A small model that answers yes/no questions on an image's attributes, trained from scratch: fusion encoder activation gelu.
Rows from block 5 of the image encoder of a small model that answers yes/no questions on an image's attributes, named by matrix and row number. Rows with one number belong to one neuron. Each number is 128 + 24 x the weight over its row's rms, rounded and kept within 0 to 255. All counts start at 0. Numbers have three digits each.
After each neuron's rows are labels from the 100 images, of 14848, where the neuron reaches its highest value: "strongest on" is what is common among them. Only what is clearly more common there than usual is listed. The data: single printed letters, digits and signs in grey, bent and noisy.
# fc1: MLP up (encoder.blocks.5.mlp.fc1.weight, 512x128), inputs 0-127
# fc2: MLP down (encoder.blocks.5.mlp.fc2.weight, 128x512, transposed), outputs 0-127

fc1.134:139130123116136147149149130125122161151095114126127121135078148112116156137106151126128110131186094116184114169117124139130109104144122137104115139097153095129127089157096118130156138120122086127120170127063113105110169121132145133125105153155180116151121135132139130147155157108154163151127107116082171105157100157124126151152094123135115137155144168108127178085083078155118133117113
fc2.134:129143114074176109134139148129122132127148112118131179153117144138112159143156155112134093134144111147164150106130153083190130141154161114087157101119108126199149136130107151167131144148140129126151122103117109104132115115126138139091116101124133154133070140127137117113117128104102112086115131101149096121086129126137102098136120179109122134208159131108106135114114090110135135106106
strongest on: bold

fc1.406:134139127136119170159119124132136135094101132138135108187069148131163144082130116145115101155178151085157108128130133142145126106129168128124133107107137094143147096136161116099106143120127090144110135142128094097115151142139128157145097163158120125162105151126130133141135183134126115159113115113086167089145073138158145091132077137101154116147130150112141152136100127161152128156079
fc2.406:153182118100159149167126115149105128155151139140127134114095124195116132109147114133190111185085152146145165148092116124156114100164119111093157116122130124191134126140143117167108124168143112102135113107121131143120145109104129129116115113120105092112091121107093122095125118132120139105106099109113105098113111110098132093147097184123146145132155146094137137151142154110165142124094
strongest on: dark on light; small letter

fc1.432:115130117156120097148140121099111159161123121088127125100140088091114139189094152129123178109138105146089104151124103131149136124126127153112115132107147114136100145129130134101140116124167143140087155129070095104132159113097155145103142108129167104111135130145137136120160120061144169120150087117091135098142121177119138162158108137177149127128148186121089148113123108124121154130147
fc2.432:138101112080111110104120132090159121102097083087139126149094131119126142137125150122116146154162115159134131140119131106154157147124122158144128085133107147141147129123134145196148125127128117125154109163160112127129111150146138162144122131112155143131074124134185123125165131083079094124106123153174090169106150103132134128090147088126123109176143076141128105133096079131121149142122
strongest on: dark on light

fc1.4:125114132151113099164133134140151141116159171105088127107119121093133184161105115106140139095168079157151114150130098146125127111146119105121119123099097105113096108176081160125142110092158141180112146138124093128108133162133154089129112148132117123120128134120097139121172142093131145151121099129130141118155087133122107112128108135132136118183156165133124174126091069139153161144097
fc2.4:147133100081104107141127141156121121130132133081168138103133148111099136118137141133083131133117077119138135121104175110181151130161127108105141129149140150136124119164125138122165147179156089158143152115094127094124148092109139108105113142133125150124080142094139167142134125105112129117138129147185088125095140151137109121130149107096110116173179120133134144113099065086156131167119
strongest on: bold

fc1.104:129131122107109176143108129095139107088152112117124116143140148134189134095115124115123148142135128080130124087123129112130120121136146133151110113102133108124128194145119167129141124101061151152159146107169136153088131097140131113086076084157104143143133178121146132147160156192131124122139105146151104126087163119136149108158130125106140121151080098131124143153096138120136098145117
fc2.104:149158179139073122089117109129102157115159149134152100073138141149147147126131079143185124096089140132109121109091104133118116114109113127096111128110116120152091136168113142111104117118096164138135158145129131102122144090107134110112150117138127078163188151085119162146098128164118156127128129136122139118164118139144128142148123155103109154085120134167114124127131134156169135161168
strongest on: dark on light; digit

fc1.318:136118118144156131131107085141127109142093108164123135083137078123120130141108121133104117083160184110085108120134101114154135136119099135125080086147121114154115141080191163140140147145144127081087158199128110109131172123139145134105131106162143116127128115125130168146077126160126115095129093119106129148121114140105113162132102117149146122116170126123114141099131166121138103117149
fc2.318:121126140122133107144120147114120150117096113138095130157108092127121128184151127110140118078130145158150134118127124162077117109098120175164102152147101096090128127125085079135097123125092165141120104182151097158133112133159101160146099121164116093100155129127145082135154161130108124145164124180131150142134151123141147130121116117133163124137098137145135119157133184104142122073109
strongest on: small letter

fc1.340:137127132104148163144163129148159115071148174120133128170126164135209156123164117111132140128114164112155139117103117097120128113141124121152106118135115113128187170107120154170096095113110122165141142115175129174116072110127131155104123132128103133125139122127123113138113164160186095150135121131136149154141094127110148070121110125087138110127104139116132132122136129090118116153107
fc2.340:091147171151131119151115132154127144103173139139126114110165134119149131123117080165162107120111167088138104123171132122140126091121151101116113161111157155095131134102134131104089095147125109133120170099080121099127167092099141112106163111150147120133150170155120127121108128165173169125148108112073109093106131108147100142176116166127119136079131144136122138120136139167135099128140
strongest on: small letter

fc1.274:106164149138116121142121169143096158112159128152132090149086129126133084110137128113148114141113110134144110104145171187090107116134152117120135123110160131112121121133143097100132122128110115147109096077161106073095104094128111121161095144137114105128151108122149084127114128180145154115167126147142063102139122166151183124132118090137150130115150136141109144165156116107128149125081
fc2.274:145132049145147142136148108154119113133118135153145091108107122134128131107133131108100148156117118132080122140063126101143115112154107134116143123131119123158132119145165119117161140138137128123122119114126186123133130134118128153133115129131123132154139142158098145105112080141100127117031092046145120148166124143103110145111175082135129156117150114174138133125158143145125105146129
strongest on: dark on light

fc1.201:159139144150138168160110135131123126142104121145117126128084111103122151137119157140123100123163102090147100117116128140140122117160114146118133115107156101134106101150132131115146149126160117122132180128096098098112152134129145162126106134173190132120085153126130125123179140105152135155113091125088190093129085155122141120144109118123121134164163160115098160071088097159077116123108
fc2.201:128159109091156108132112163119131140148152121090114165156106128147112141163144148129166093143131118142153168128098119120158100140124151126075126124118134126222139123142113125155141141119135113112098114151133067148140135107107135148101113106124127112116069128113146115104120130092114121088095127131153111115090126119147149084134099191127155150176123127104131160141100119096140143113095
strongest on: bold

fc1.286:160153138185126150173077134133140096112158134133102138141114096130167133135148108163110110113161160116132106079101145101117136131155123117152122120108126102113081118128150186119111159121138120136081143123169108133109139145144128142113113129135121127109112121106120141137162176174103092132136112137140129095093069131151130091135118145136178119156155099120086142126109154165181131156126
fc2.286:141144172118081115146118130157105142143113125134147128090093112149164121125151113112172135102084131118088163126148119150094097089128095139119094180146120139140100130155120095115158127164128132155089121176109086152136148075103120097121104141158115085103152119133129104139142143155108126116077111151152132120123139139129140152127143137106154166109125151169150122166137147093176123158115
strongest on: dark on light